{
  "model": "contrastive audio-text model",
  "dataset": "Morse code for random letters and digits, with fading, noise and interfering tones",
  "train_examples": 26041,
  "noise_aug": 0.01,
  "n_mels": 80,
  "hop_length": 160,
  "input": "log_mel",
  "spec_augment": true,
  "win_length": 512,
  "tokenizer": "word",
  "vocab_size": 40,
  "loss": "softmax",
  "embed_dim": 256,
  "encoder_arch": "wavenet",
  "encoder_norm": "groupnorm",
  "encoder_weight_standardization": false,
  "encoder_depths": [14],
  "encoder_kernel_size": 3,
  "encoder_stem": "single",
  "encoder_widths": [320],
  "text_encoder_causal": false,
  "text_encoder_width": 256,
  "text_encoder_layers": 6,
  "text_encoder_norm": "layernorm",
  "text_encoder_norm_position": "pre",
  "text_encoder_activation": "gelu",
  "text_encoder_mlp_ratio": 6,
  "text_encoder_head_dim": 64,
  "text_encoder_fused_qkv": true,
  "text_encoder_bias": "all",
  "text_encoder_qk_norm": false,
  "text_encoder_parallel_block": false,
  "text_encoder_inner_norm": false,
  "text_encoder_positions": "learned",
  "init": "orthogonal",
  "residual_init": "none",
  "optimizer": "adamw",
  "lr": 0.0014,
  "beta1": 0.95,
  "beta2": 0.95,
  "eps": 1e-08,
  "steps": 21700,
  "batch_size": 128,
  "epochs": 106.7,
  "lr_schedule": "cosine_restarts",
  "final_lr_fraction": 0.01,
  "warmup_steps": 2170,
  "weight_decay": 0.2
}
Rows from block 8 of the audio encoder, named by matrix and row number. Rows with one number belong to one channel. Each number is 128 + 24 x the weight over its row's rms, rounded and kept within 0 to 255. All counts start at 0. After the name is the row's rms in percent of the matrix's.
# filt: filter width-3 conv, dilation 8 (encoder.blocks.8.filt.weight, 320x320x3), inputs 44-65, a 3 kernel for each
# gate: gate width-3 conv, dilation 8 (encoder.blocks.8.gate.weight, 320x320x3), inputs 44-65, a 3 kernel for each
# out: residual pointwise conv (encoder.blocks.8.out.weight, 320x320x1, transposed), outputs 128-191
filt.147 099 [140 146 118 142  90 184 122 134 114 100 152 129 136 128 123 119 156 119 126 141 114 133 121 128 112 113 148  94 147 131 124 131 102 149 101 157 139 161 125 158 111 147 122 147 169  75 140 113 110 133 110 101  82 173 126  86 138  84 129 112 128 117 128 143 126 118]
gate.147 098 [120 137 134 165 129 132 143 135  78 124 118 149 136 131 128 153 120 119 124 106 125 173 148 130 138 124  98 152 123 144 143 130  96 143 141 121 145 160 114 108 101 116 153 102 167 129 156 148 120 155 136 117 149 143 131 140 105 111 112 115 119 132 124 125 111 117]
out.147 081 [112 112 114 103 141 160 104 119 189 135 119  98  92  83 177  82 117 125 110 146 137 122 107 127 108 129 121 130 106 147 182 131  91 144 116 125 126 131 119 126 129 144 118 123 139 108 121 133 121 109  94 136 130 126 168 139 111 109 119  94 121  97 140 125]
filt.148 101 [135 121 140 102 121 169 106 112 129 112 157 116 115 127 137 135 173  90 137 153 124 126 121 115 114 155 167 143 177 116 105 122 145 129 122 161 134 131 146 126 137 168 126 188 104 141 141  94 179 152  99 126 115 139 130 106 142 136 156 127 125 127 115  98 124 112]
gate.148 102 [130 114  98 143 124 115 140 195 110 148 141 131 136  82 113 131 174 129 134 128 107 123 169 169 115 123 113 124 152 152 115 166 109 148 126 151 120 144  88 131 102  94 122 135 125 124 170 125 133 125 153 118 109 127 113  86 126 119 117 149 126 157 116 103 119 128]
out.148 103 [132 130  87 128 131 123 146 137 115 124 124 151 151 134 122 118 133 125  92 122 144 139 110  94 140 147 136 113 171 143 107 146 173 136 107 115 126 130  94 104 121 109 159 156 175 157 106 140 178 123 129 145 199 129 150 194 175 159 131 151 121 197 130 116]
filt.149 099 [103 125 125 124  60 110 118 131 128  81 111 119 158  44 136 121 126 113 122 119 131 105 125  99 128 149 129  67 118 111 106 132 131 131 119 126  92 126 105 128  95 126  98  81 116  54 128 111 140 113 121 135 120 116 168 132 152 181 128 171 180 125 143 165 105 172]
gate.149 099 [117 137 171 164 138 120 151 149 146 178 134 167 170 135 136 163 136 182 169 104 175 124 125 130 169 128 153 147 131 136 141 156 157 127 133 123 163 129 141 122 122 139 160 132 154 121 130 163 108 117 144 111 111 113  89  77 110 144 141 145  97 122 144 165 153 111]
out.149 143 [122 144 156 123 108 131 135 132 157 161 129 111 100 134 164 118 134 160 140 160 142 110 146 146 116 131  93 113  95 126 163 135  94 131 142 119 142 109 141 125 145 132  93 104  74  91 137 108  95 113 109 113  74 130  67  48  85  84 136 134 102  73 126 147]
filt.150 098 [139  91 153 122 139 145  97  83  96  87 115 135  88  87 121  66  75 103  63  78 141 119 137 103  87 118 135  93  74 109 107  88 105 119 137 120 124 111 126  98  97 132 120 111 150 124  88 117 114 147 170 132 170 145 139 173 160 110 109 149 121 104 132 145 102 136]
gate.150 100 [157 145 108 134 116 146 158 130 147 143 137 104 112 135 114 114 128 111 126 119  94 129 121 142 167 115  74 132 107 104 146 113 117 155 122 101 123 146 112 162 109 123 148 157 121 133 125 103 144 155 142 113 124 118  90 109 100 195 123 119 115 110 110 154 150 132]
out.150 097 [ 82  98 128  89  70 124 118 142 124 136 111 123 122 115 157  94 115 136 112 113 134 128 126 124 101 154 103  97 117 135 158 124 133 161 124 142 165 125 122 155 162 130 130 121 103 122 143 140 105 121 169 133  97 119  96 109  66  85 116  95  86 102 115  98]
filt.151 101 [152 105 111  87  99 119 127  97 131 120 123 145 141  94 133 119  98 129 146 102 131  97  96 131 168 105 130 106 114 119 133  82 140 174 127 129  97 125 122 182  98  99  84 120 123 109 112 133 106 133 122 105 126 130 116 118 111 135 126 110 157  98 124  74 146 141]
gate.151 101 [144 121 120 135 150  93 117 113  70 131 143  96 125 129  91 139 113 116 100 140 115 151 111  94 115  86  94 144 139 117 134  93  81 136 107 129 153 101 132 113 111 105 137 136  99 124 101 129 139 182 136 109 142 107  92 136 105 163 158 133 119 129  87 167 139 108]
out.151 102 [144 134 144 143 138 155 104 115 162 146 146 114  95 117 131 125 201 125 166 136 147 128 184 140 157 138 131 166 109 129 149 149  64 109 148 134  97 113 141  73  86 105  91 116 124 109 135 118 127 103  82 107  90 144  90  78  88 128 109 120 120  67 117 151]
filt.152 100 [110 151 106 131 156 138 150 159 131 125 176 122 143 203 142 144 164 124 119 173 126 171 182 132 175 141 129 175 136 122 150 172 122 156 148 125 138 169 113 135 128 126 154 168 109 130 113 156  99 132 127 135 145 146  95 121 117 134  94  46 135 135 138 126 150  91]
gate.152 099 [161 128 132 159 127 144 152  94 176 150 149 173 158 116 144 136 118 177 160 120 156 134 106  97 147 144 182 161 142 126 135 114 141 135 101 134 156 123 134 161 139 174 145 161 164 158 118  83 124 146 119 129 153 146 101 124 141 154 138 146 154 119 159 156 121 154]
out.152 108 [123 112 104 102 140  81 126 120 141 114 105  94 140  98 120 120 135  96 127 131 104 151 131 156 167 125 120 185 159 154  91 142 154 147 111 149 128 150 102 119 126 132 188 185 166 118 112 157 177 167 140 135 141 134 175 153 176 154 111 110 122 165 129 139]
filt.153 105 [ 99 128 144 119 142  94 116 165 137  80 143 120 112 168 140  85 168 130  91 170 136 144 153 144  87 169 120 109 182 134 110 141 111 107 130 129 141 158 133  88 153 140  60 124 129 160 120 109 109 117 130 139  92 104 141 140 109 106 136 126 113 125  81 139 118 125]
gate.153 100 [119 144 128 170 133 150 138 133 100 115 116 137 162 127 149 131 116 112  91 120 102 162 119  98 123 140  71  97 143 109 127 132  90 154 148 114 137 138 158 109 114 111 150 101 148 106 128  95 159 120 140 174 132 154 159 119 114 178 175 145 174 143  99 149 163 160]
out.153 111 [117 155 138 146 145 115 172 135 123 121 121 143 150 149 154 147  80 130  99 137 108 120 109 142 105 130 154 122 129 136 127 124 156 126 141 139 156 145 121 143 156 127 133 155 125 131 137 139 120 135 137 153 136  81 112 135 130 109 107 118 140 149 110 108]
filt.154 102 [128 111 128 177 109  84 132 152 120 153 133 125 167 109 110 167 135 116 105 108 131 145 124 108 126 119 123 116 141 126 169 118 103 133 130 126 143 119 127 124 128 129 146 137 112 101 145 139 115 144 156 144 121 103 161 131 125 118 166 149 177 127 106 194 144 110]
gate.154 107 [108 139 131 118 158 118 194 116 137 161 133 126 139 100 115 187 105 104 147 103 114 123 122 133 134 101  83 177 133 143 132 134 129 129 121  99 142 101 129 116 130 116 152 115  92 103 128 152 146 100 122 112 117 146 130 112 137 155 112 101  92 100 131 103 110 115]
out.154 109 [131 112 103 111 114 153 100 129 107 156 140  82  84  95 158 112 101 147 103 108 108 145 113 120 149 123 122  91 137 127 153 138 146 183 118 151 120 163 138 120 120 160 178 133 153 102 137 109 142 126 162 161 117 134 117 121  99 123 140 147 143  96 135 128]
filt.155 100 [155 120 117 100 108 158 124 122 154 130 101 128 124 118 100 124 127 159 146 101 121 144 128 111 133 117 112 171 118 131 174  98 165  81 126 118 143 145 157 120  87 126 111 130 155 121 126 147 142 126  96 132 138 119 136 114  94 175 138 129 150 142 162 135 149 189]
gate.155 102 [172 151 114 110 130 161 120 106 152 140 117 145 131  95 125 139  99 147 147 106 135 130 103 141 125  84 120 186 141 139 125  84 120 156 133 120 117 110 122 156 154 121 112 159 144 129 115 137 164 164 144 103 119 136 126 125 151 192 151 131 169 107 152 140 141 141]
out.155 116 [136 161 115 136 115 122 153 112 100 124  47 121 131 109  97 133 107 117  85 100  89 118 100 112 151 150 108 110 124 118  97  81 165 142 143 158 122 135 134 131 148 141 164 173 126 135 104 137 167 145 149 156 123 123 152 117 147 126 119 152 167 155  74 106]
filt.156 099 [ 98 143 194 158 135 158 130 121 113  97 152 164 150 105 158 118 122 155 125 147 168 172 131 144 124 101 109 117 149 147 125 115 166 114 128 109  79 120 133 100 106 125 104 110 155  97 172 153 114 162 136 142 157 134 133 111 105 123 114 100 162 115 149 125 111 120]
gate.156 099 [128 109 120 150 119 148 113 104 131 101 122 107 114  92 148 129 102 152 102  96 105 124 116 162  88 125  97 112 122 133 142 126 129 102 111 129 147 117 136  91 121 123 109 106 126 119  91 145 104 131 125 120 126 105 107 159 110  86 131 125 122 117 163  87 125 149]
out.156 087 [ 89 138 134 143 114 104 147 108 147 139 142 134 122 159 143  80 141 133 107 125 138 143 127 133 145 103 115 160  87 134 129 122 113  81 126 121 153 118 162  87 157  72  88 152 112 106 111 136 131 127  73 171 140 132 136 149 127 118 136 118 103  98 117  94]
filt.157 099 [126 107  92 154 145 182 114 138 198 116 147 104 133 151 139 115 159 161 102 113 145 172 149 153 112 128 128 126 136 141 165 135 113 103 141 163  86 162 133  89 100 158 127 138 118 143 126 102  83 109 124 139 146 131 119 154 142 110 123 130 121 134 135  90 143 115]
gate.157 097 [185 142 143 123 100  71  61 148 121 136 135 125 126 107 115 114 125 113 124 131 140 119 124  70  96 123 157 126 114 132 156 136 122 115 129 121 105 147 134 111 128 156 105  96 119 141 158 135 120 121 134  77 115  95 121 121 110 146 106 166 146 119 125 169 130 122]
out.157 092 [167 147 134 116 106 100 175 138 107 160 120 142 155 101 108 115 105 115 121 116  94 163 118 117 158 114 121 148 109 163  63 131 170 166 108 160 106 142 127 151 117 160 187 148 170 156 117 149 194 164 132 127 146 132 158 155 152 108 115 124 170 134 141 159]
filt.158 099 [154 143  98 118 133  83 102 103 125 145 135 134 149  97  94  97  75 157 132 119 136 103 118 119 132 124 155 147 138 137 162 143  95 136 129 129 125 107 120 119 153 101 112 125 162 163 126 174 132 158 167 145 152 116 138 183 126 161 144 135 120 134 125 132 148 142]
gate.158 099 [163 111 151 128 115 179 127 141 122 164 108 127 123  95 150 122 139 134 146 117 100  85 121 181 119 113 127 153 141 124 136 109 169 139 134 157 162  81 122 156 117 129 120 121 143 124 137 125 154 156 146 113  73 126 144 110 155 160 136 154 113 125 159 129 111 162]
out.158 098 [110 118 116 141 122 129  96 117 102 129  95  95 111 148 103 130 127 132 156 117  91 142 135 123 124 128 141 117 112 106  99 177 149 141 112 126 115 151 134 126 114 122 153 143 138 128 106 113 108 171 149 104 142 138 146 143 152 155 138 169 158 154 112 162]
filt.159 102 [125 150 139 117 154 117 151 131 123 143 155 123 155 133 141 126 155  95 130 156 133 116 100 118 133  68 141 137 127 115 129 130 119 122  60 128 139 159 114 106 118 140 109 171 120 113 146 128  96 145 156 117 142 128 119 126 142 130 103 130  86 127 140 117 127 110]
gate.159 099 [126 153 129 140 148 158 126 125 104 165 141 151 146 136 117 159 113 138 147 124 105 117 107 163 115 131 101 187 132 164 115 145 116 124 155 114 151 113 114 122 160 108 147 161 139 128 117 139 176 171 176 128 114 157 147 115 144 163 192 148 124 138 121 111 149 126]
out.159 100 [151 127 118 133 141 104 113 108 153 120 117 106 130 167 113 174 105 105 180 145 119 151 142 133 126  97 155 169 145 153 103 109 160 127 131 139 102  94 113 127 148 137 140 118 154 113 138 108 143 155 122 105 145 143 148 127 146 138 100 131 166 169 152 133]
filt.160 099 [111 108 159 125 151 122 131 107  81 125 123 113 118 136 108 112 111  78 131 124 117  65 155 112 135 146  88 146 135  80 113 118 115 122 155 139 147  97 114 155 122 157 126 133  86 149 142  99 125 136 122 114 130 113 118 114 132 152 147 134 106 119 127 184 140 125]
gate.160 101 [164 126 133 171 114  90 119 116 147 145 112 150 177 105 165 138 132 120 137 102 150 112 110 111 145  88 209 148 144 125 135 147 158 160 101 139 169 158 152 162  98 148 143 107 153 157 126 107 102 107 101  98 106  96 110 121  82 145  92 129 124 101  99 133 119 162]
out.160 091 [138 132 115 127  82 144 115 146  87 147 121 103  99 136 124  97 146 139  94 126 124 103 148 144 150 159  99 136  98 144 138 118 147 144 120 175 102 161 139 101 113 135 145 155 160 142 118 159 176 165 139 109  97 139 120 112  94 119 142 130 119 106 108 118]
filt.161 100 [ 86 116 133 136 123 136 119 140 141 116 148 144 145 159 105 108 152  74 121 144 137 119 129 116 144 132 130 117 165 141 103 138 129 123 141 137 133 156 103  84 130 107 141 122 118 129 165 171 148 159 153 144 133 137 142 115 109 135 133 130 118 144  94 168 138 155]
gate.161 098 [122 176 137 105 152 160  98 143 127 135 146 151 117 145 190 128 133 150 117 132 130 107 153 166 117 114 172 104 155 128 118 156 142 115 112 136 126 137 139 121 132 144 127 156 171 100 173  87 145 141 116 147 124 136 177 128 122 159 146 169 113 143 138  95 153 131]
out.161 077 [159 156 162  94 120 119 149 114 120 135 132 114 111  77 115 118 129 123 150  76  96 160 138 121 170 142 138 140  89 107 118 125 128 164 150 161 134 176 141  97 129 111 179 155 162 170 141 161 135 164 119 144 130 154 141 148 160 128 128 109 140 157 122 178]
filt.162 102 [137 107 130 136 109 128  78 188 141  96 142 149 142 128 135  57 146 150 106 131 134 115 109 141 119 152 175  84 127 129 126 125 149 153 142 142 140 134 156 139 129 120 123 145 145 120 145 120 101 132 108 102 120 143  76 118 144  81 140 134 106 138 131 140 123 133]
gate.162 102 [122 147 110 143 165 162 128 142 123 126 130 118 142 121 131 118 116 154  94 100  76 131 123 194 132  96 110  99 144 123 113 114 130 163 117 116 114 115 135 110 162 122 166 169 145 120 113 118 150 163 145 116 150 159 122 126 142 162 164 143 124 148 147 173 167 117]
out.162 094 [ 73 112 133 115 115 122 142 114 133 140 101 124 114 105 160  86 136 125 109 109  94 162 102 106 155  98 157 118 103 102 120 153 153 148 135 116 146 153 162 147 148 130 161 152 135 109 105 116 127 135 157 152 149 110 128 157 132 111 126  81  85  90 143  87]
filt.163 100 [133 140 137 171 174 125 147 138 128 147 132 100 145 134 109 146 148 115 148 139 147 113 147 120  93 115  98 139 159 121 109 144 113 115 120  82 126 109 116 140 153 149 162 119 116 142  94 128 111  94 125 141 114 112 124 120  82  94 127  85 101 127 127 114 103  95]
gate.163 099 [142 135 163 133 147 118 123 123 113 149 126 144 132 111 109 136 153  98 137 133 120 131 144 129 160  73 134 154 117 115 134 135 135 164  90 152 101 102 101 157 108 150 131 136 100 110 108 126 138 146 132  97 137 109 150 127 112 167 117 125 148 169 110 145 155 117]
out.163 100 [117 128 127 134 112 121 117 155 159 166 142 148 129 137  99 114 163 108 153 128 136 128 170 173 131 120 108 160 126 136 137 109 114 127  71 102 113  99 154 122 134 117  60 116  67  83 118  84 122 138 121 114 111 141 117  91  88 110 114 131 100  95 141  97]
filt.164 100 [126 128 170 121 129  94 205 145 143 153 104 118  77 159 110 153 132 131 175 117 154  90 188 109 142 128 119 148  96 113 155 114 155  98 154 131 159 119 119 126 126 168 110 135  73 147 106 145 104 157  96 100 137  99  97 120 105 103 157  92 121 134 136 103 128 104]
gate.164 101 [117 123 138 100 109 104 109 100 151 104 103 151 115 109 120 116 123 118  91  92 157 126 119  72 120  93 125  86  82 101 117  64 106 135 140 122 134 132 110  91  88 149  82 125 139  84 101 105 101 185 199 134 146 124 145 155  99 150 177 161 102 150 152 111 146 168]
out.164 091 [117 103 115 122 151 145  84 134 138 149 179  85 124 113 122 122 118 121 144 144 168 155 158 162 114 146  82 153 129 158 175 141  89 119 138 145 119 142 126 123 112 144 108 111 122  86 166 113 119 141 123 136  68 128  93  65  81 108 110  98 110  92 139 124]
filt.165 101 [133 109 134 129 115 157 121 124 115 118 128 109 167 100 135 114 113 103 139 122 107  70 128 150 117 124 122  99 114 105 154 119 128 110  82 131 116 112 112 167  95 131 110 123 125  90 112 123  79 138  96  82 121 156  98 115 129  66 117  84 147 136 134 128 119 115]
gate.165 100 [144 155 161 181 138 143 152 131 118 122 164 111 161 129 113 132 129 133 120 122 118 120 139 137 131  91  86 115 155 130 174 131 121 120  96  84 132 143 137 131 135 123 140 168 125 119 134 153  80 160 123 142 151 141 111 117 133 104 132 109 157 135 111 158 144  90]
out.165 127 [128 132 118 143 110 138 128 135 145 161 134 135  97 146 126 120 167 119  96 148 133 132 160 124 156  99 140 105 117 155 155 135  93  99 139 130 137 115 174  68  93  89  95 119 141 120 121 120 128  88 120 148 110 127  95 113  93 148 152 144 102  47 125 130]
filt.166 101 [125 141 135 148 136 123 171 146  80 140 147 113 109 114 130 156 162  96 107 114 118 157 152 115 160 120 112 195 163 104 125 147 111 176 109 152 143 169 115 165 121 155 166 147 133 162 164 120 127 167 114 126 195 141 128 182 107 125 121 101 118 176 145 143 142 100]
gate.166 101 [129 117 121 139 145 128  97 143 124 131 135 125 130 132 140 105 157 130  97 118 106 100 160 128 146 134 152 127 142 130 147 137 121 149 127 153 161 156 125 132  87 112 124 187 108 115 131 108 115 152 142 111 144 154 111 164 188 163 174 184  98 144 133 170 193 162]
out.166 087 [194 132 178 102 106 157 138 121  99 130 128 134 125 124 133 126 123 143 114  71 145 109 120 109 152 158 130 113 123 117 141 123 129 145 170 167 127 147 148 120 137 134 155 121 159 165 122 164 144 168 122 134 109 132 142 143 141  97 124 158 139 148 102 112]
filt.167 102 [102 169 153 146 162 115 138 138 188 140 127 155 126 150 164 156 118 165 141 148 150 115 121 107 131 127 123 152  97 160  99 163 167 111 153 111 133 142 183 109 145 161 133 140  96 128 135 145 151 136 125 130 110  74 156  97 105 173 146 141 121 127 123 130 164 175]
gate.167 099 [115 110 122 149 140 180 159 128 124 143  95 139 106 127 128 150 148 139 110  88 102 158 193 123 108 125  89 148 149 120 124 115 121 130 127 104  98 119 113 130  82 124 146 107 175 151 130 113 184 133 139 138 129 137 142 127 106 114 123 112 163 108 123 145 133 132]
out.167 088 [110 110  88 142 129 120 109 115 139 138 128 165 141 152 143 109 195 130 161 118 192 161 134 146 163 143 155 148 158 124 140 157 122  96 110 129 122 125 118  85 116  91 149 103 149 148 110 176 180  90 114 125 187 152 139 173 132 140 137 121 106 123 167 117]
filt.168 099 [115  75 144  72 115 171 132 137 141 119 112 131  97 172 118 104 128 113 150 110 108 112 131 122 175 147  89 106 112 140  98  91 123 112 186 131 100 119 105 162 137 166 136 109 114  99  96 148 130 104 122  95  82 155 120 109 141 111 111  94  88 118 164  86 107 116]
gate.168 101 [115 135 136 183 156 163 142 120 127 144 107 102 142 159 157 146 137 114 124 106 134 141 181 130 107 125 131 134  95 118 105 125 121 125 145 133 107 126  96 140 140 183 185 132 136 119 134  93 180 116 115 165 160 145 170 131 161 129 101 132 142 155 135 124  92  92]
out.168 110 [152 136 142 138 131 117 132 129 168 146 146 138 143 152 137 124 156 109 155 154 183 142 137 133 117 104 163 146 149 137 146 108 117  71 128 108 107 106 126  95 132  90  76  76 119 101 112 110 126  80  81 138 140 137 117 120 110 120 120 111 113  78 141  86]
filt.169 099 [138 121 136 124 107 126 145 149  82 106 111 125  86 136 116 107 123 103 144 128 128 130 150 114 133 162 103 112 115 113 141 103 130 142 169 132 140 154 136 136 131  99 105  91 144 151 130 123 106 149 143 118 149 125 123 140 129 131 160 138 124 163 146 137 140 152]
gate.169 098 [125 146 162  97 165 183 129 126 114 139 137 150  63 148 146 157 114 142 115 126 107 153 148 136 163 121 121 165 128 128 108 125 165 154 128 112 137 125 157 130 153 129 126 119 128 141 144 130 126 147 111  94 173 184 118 156 194 136  94 109 119 147 167 117  84 103]
out.169 090 [104 128 139 133 125 131 133 131 120 105  97 113 123 117 100 103  78 130 104  98  84  63  88 117  99 152 101 108 128 109 111 114 129 132 131 134 130  96 115 160 141 148 177 150 146 156 109 132 117 156 134  91 152 128 163 156 159 158 135 155 137 177  98 157]
filt.170 101 [132 123 102 135 113 116 168 177 155 109 121 155 136 164 140 161 161 148 128 141 132 138 132 178 150 159 148  90 140 153 137 139 130 143 148 143 163 158 136 142 144 123 112 127 147  99 121 112  95 116 131 129  83 126 119 100 126 118 176 136 118 118  82 106 142 125]
gate.170 098 [139 138 107 176 167 150 141 125 133 126 164 106 148 107 134 168 139 121 136 143  87 137 144 150 103 125 113 127 166 126 113 134 131 105  72 144 111 146  94 141 130 137 130 133 143 146 155 105 143 133 135 157 161 132 155 131 136 100 113 110 158 135 129  92  71 168]
out.170 095 [133 134 132 118  96 124 140 142 128 140 142 104 141 120 148 104 139 105 120 105  97 179 169 108 191 118 110 139 159 158  81 155 155 139 122 155 140 155 137 108 112 129 174 174 172 134 129 124 163 152 143 142 135 109 158 166 134 134 115  96 140 115 147 125]
filt.171 100 [126 125 169 128 131 112 133 130  96 125  96 125 125 129 156 107 115 126 141 121 140 107 134 108 152 136 122  99 107 122 147 111 120 100 179 147 144 157 142 133 119 141 120 111 145 117 125 145 136 128 126 147 131 103 142 112  79 108 119 126 129 132 103 113 139 132]
gate.171 099 [158 141 139  99 107 113 108 142 112 152 163  98  99 166 112  89 175 120 155 149  84  63 138 129  85 148 106 136 136 105 123 143 145 105 147 134 100 173 125 159 119  91 123 129 119 145 112 134 142 133 115 104 106 108 108  99 101 103 158 136  90 141 150  86 108 133]
out.171 106 [136 143 107 119 185 104 148 118 148 147 139 138 144  97 100 155 139 112 137 158 191 111 128 152 128 119 100 126 125 116 124 109  98  68 133 114 122 110 109 106 147 104  76 144 113 106 134 126 126 101  80 179 137 127 143 141 126 128 146 137 145 143 151 133]
filt.172 100 [103 155 122 146 100 114 114 104  88  68 118 113 133 128 116 120 134 106  74 119 102 142 131 128 134 117 149  73 103 143 142 149 110 133  82 141 132 167 111 129 101 142 127 129 116  80 150 129  83 115 131 132 147 144 114 116 152  82  89 134 137 136 139 163 124 104]
gate.172 099 [112 143 152 110 120 155 132 112 139 107 123 164 111 120 169 100 141 129  92  93 157 130 106 117 151  76  87 118 116 137 123  93 146 161 101 132  89 117 122 108 147 150 101 156 150  95  94 107 134 136 133 104 133 121 103 127 110 146 127 136 129 124 111 158  96 142]
out.172 089 [134 142 127 150  95 123 145 117 137 144 107 112 137 118 128 122 148 106 104 148 113 146 136 124 168  90 129 107 108 111 107 153 124 157 136 169 127 133 135 108 122 129 139 180 126 122  97 121 130 120 131 133 135 142 172 184 179 148 159 143 174 127 128 162]
filt.173 101 [130 132 128 139 158 123 135 127 144  84 135  91 125 131 106 123 140 119 111 156 153 153 101 125 118  82 100 115 132  98 139 110 115 164 117 135 105 133 128 130 143 136 101 168 108 138 162 114 133 205 117 121 125  88 133 117  97 146 154 142 147 145  99 138 161 136]
gate.173 098 [130  70 125 148 112 128 157 156 115 162 116 135 142 114 143 133 139 130 165 129 149 144  82 137 161 101 120 146 156 162 147  89 157 148  86 107 161 149 113 124 113 133 167 120 130 140 155 124 102 143 127 102 122 114  96 127 120 111  98 143  87  94 128 171 103 129]
out.173 081 [ 79 109 108  91 123  67 120 104 131  98 103 114 148 103 144  85 175 119 131 106 129 132 129 165 157 128 130 148 124 113 127 169 152 158 117 149 135 150 132 132 146 116 186 181 142 147 112 175 191 137 134 166 139 149 127 114 122 112 138 108  99 111 112 140]
filt.174 100 [165 148 130 140 114 137 105 122 124  97 120 162 140 106 194 124 111 152 105  90 167 109 141  95  82 131 142 126 103 157 145 163 111 110 110 140 141 157 145 124 113 150 132 103 175 135 125 119 107  95 167 147 131 125 131 125 122 138 112 152 135 129 150 149 147 141]
gate.174 102 [120 123 150 117 158 117 117 161 124 121 133 133 135 155 122 120 136 103  91 126 135 145 135 102 136 159 140 142  87 128 143 107 143 124 146 158 121 153 134 115 124 141 143 168 137  97  96 124 133 154 110 107 146  79  81 153  72 172 134 120 131 119  74 150 151 110]
out.174 082 [114 133 152 137 130 129 109 137 138 117 104 129 137 122 126 130 129 112 137 105 131 141 120 143 157 119 140 161 174 111 122 138 161 153 145 124 132 187 154 146 143 130 150 152  82  92  94 144 141 172 109 149 117 158 136 141 141 121 105 119 105 147 112  81]
filt.175 098 [162 113 101 121 117 144 125 136 158 151 141 123 192 145 164 112 134 152 156 132  94 164 120 167 166 145 155  83 117 112 146 123 144 176 150 157 103 146 151 146 126 111 127 112 134  83 108  89 131 104 114 132 119 126 165 151 132 128 125 136 144 120 163 107 115 163]
gate.175 098 [ 99  98 114 177 157 156 143 110 119 128 130 108 125 121 116 154 137 137 114 116 107 163 156 164 119  93 123 143 135 120  96 103 125 144  82 125 134  93 108 128  98 112 168 134 125 118 126 131 150 160 110 155 132 133 150 155 139  87 125  80 111 124 119 107 124 102]
out.175 103 [163 146 142 136 148 146 141 108 183 133 142 153 114 156 153 157 176 153 163 140 175 100 123 142 102  89 173 100 112 107 169 100 101 113 139 114 124 117 144 118 124 101  73  72 114 125 132 144 109  78  89 137 140 127  99 124 104 138 157 136 132  87 101 130]
filt.176 099 [132 106 125 106 112 151 125  83  93 126 109  89 125  98 129 108 106  85 113  68 117 149 157 124 114  98 111 128 111  99 137  98 125 108 126 138 127  89  95  74  91 111 128 130  63 123 110 110  83 131  94 143 142 115 133 109 123 126 135  94  95 142 141 137 144 106]
gate.176 101 [ 57 128 125  74 119 162 173  94 147 106 149 145  79 108 113 147 143 126 132 117 122 108 137 146 113 138 127 127 155 123  72 109 167  70 131 130 101 139 143 108 104 121  91 132 119 120 143 110 155 132 110 140 108 144 129 119 137  91 161 121 113 102 120  43 123 141]
out.176 098 [122 134 147 118 104 130 151 130 108 137 153 121 108 192 155 107 131 142 121 174 167 122 107  72  86 112 126  98  81 136 164 136 121 114 141 125 121  88 131 114 150 115  53 114 102  91 132  85  78 119  98  98 123 118 104 110 106  81 128 117 117  78 127  95]
filt.177 100 [159  98 108 133 138 115 104 125 110 123  76 152 116  96 106 113  93 119  88  83 119 130 128 137  89 108 168 109  91 139 134 119 145 105  99  95 116 116 130 108  96  90 150 108 154 135 108 131 159 146 144 124 142 151 120 143 107 163 110 127 136 104  96 157 145 153]
gate.177 100 [140 155  99 135 112 117 114 113 146 122 181 122 124  85 132  99 155 142 124 143 103 111 112 149 109 101 171  87 148 132 112 115 126 149  58 143  99 153 141 144 114 141 106 149 137  90 186  81 127 145 128 143 154 136 172 121 137 135  87 153 122 122 138 114  75 103]
out.177 096 [122 144  75 144 122 155 129 124  60 134 114 146 131 151  99 164  92 134  85 132 108 127 111 118 138 125  68  76 131 158 108  91 133 128 138 114 153 136 118 161 130 165 133 156 111 121 159 106 147 114 184 122 112 136 125 121  94 114 127 154 119 151 156 130]
filt.178 100 [142 113 151 110 117 104 121 142 158 124 143 168 158 123 147 107 124 173 157 118 181 117 129 151 154 137 153  95 125 147 111 122 127 154 135 116 144 131 150 134 117 100  99 121 140 107 138 159 115 127 193 116 124 122 131  95 125 104  84 141 123 111 164  97 127 156]
gate.178 100 [143 132 126 107 136 188 107 124 119 113 158 121  99 143 146 114 121 107  95 127 127 125 127 117 103 123 108 107 132 133  88 124 102 142 118 111 139 149 105 149 132 134 122 124 116 122 151 128 133 160 149 143 164 184 134 125 163 141 123 143  85 129 151 124 126  98]
out.178 106 [119 117 166 130 106 163 118 157 158 106 122 126 124 106 137  72 143 123 178 103 125 138 146 123 107 119 153 155 130  94 131 130 109 190 136 154 137 105 132 143 114 109 112 114 116 105 152 134  89 154  75 142 113 144  87 108 114 127 105  70  94  76 107 117]
filt.179 098 [176 149 124 138 125 148 130 104 151 122  89 102 124 132 123 138  68 148  96 110 111 187 132 179 123 128 121 168 110 119 165 134 147 136 125 126 162 130 141 148 126 136 147 120 144 163 139 156 138 117 130 145 147 140 116 110 101 140 109  92 136 100 133 141 113 107]
gate.179 097 [108 126 126 148 135 162 159 105 175 148 133 130 149 113 124 171 155 170 134 117 126 156 154 118 138 106 117 172 145 145 144 123 122  96 108 120 129 120 116 122 127 170 136 133 119 129 110 113 141 129 103 142 124 121 110 162 117 105 115 108 155 145 156  96  99  83]
out.179 105 [135 125 111 153 101 145 127 119  70  98 100 131 151 124 111 123 127 120 100  93 108 133 101 101 140 136 125 136 152 117  71 110 175 157 121 149 126 155 125 153 142 138 199 155 145 164 122 158 206 150 147 128 164 135 172 172 184 139 120 147 149 191 131 118]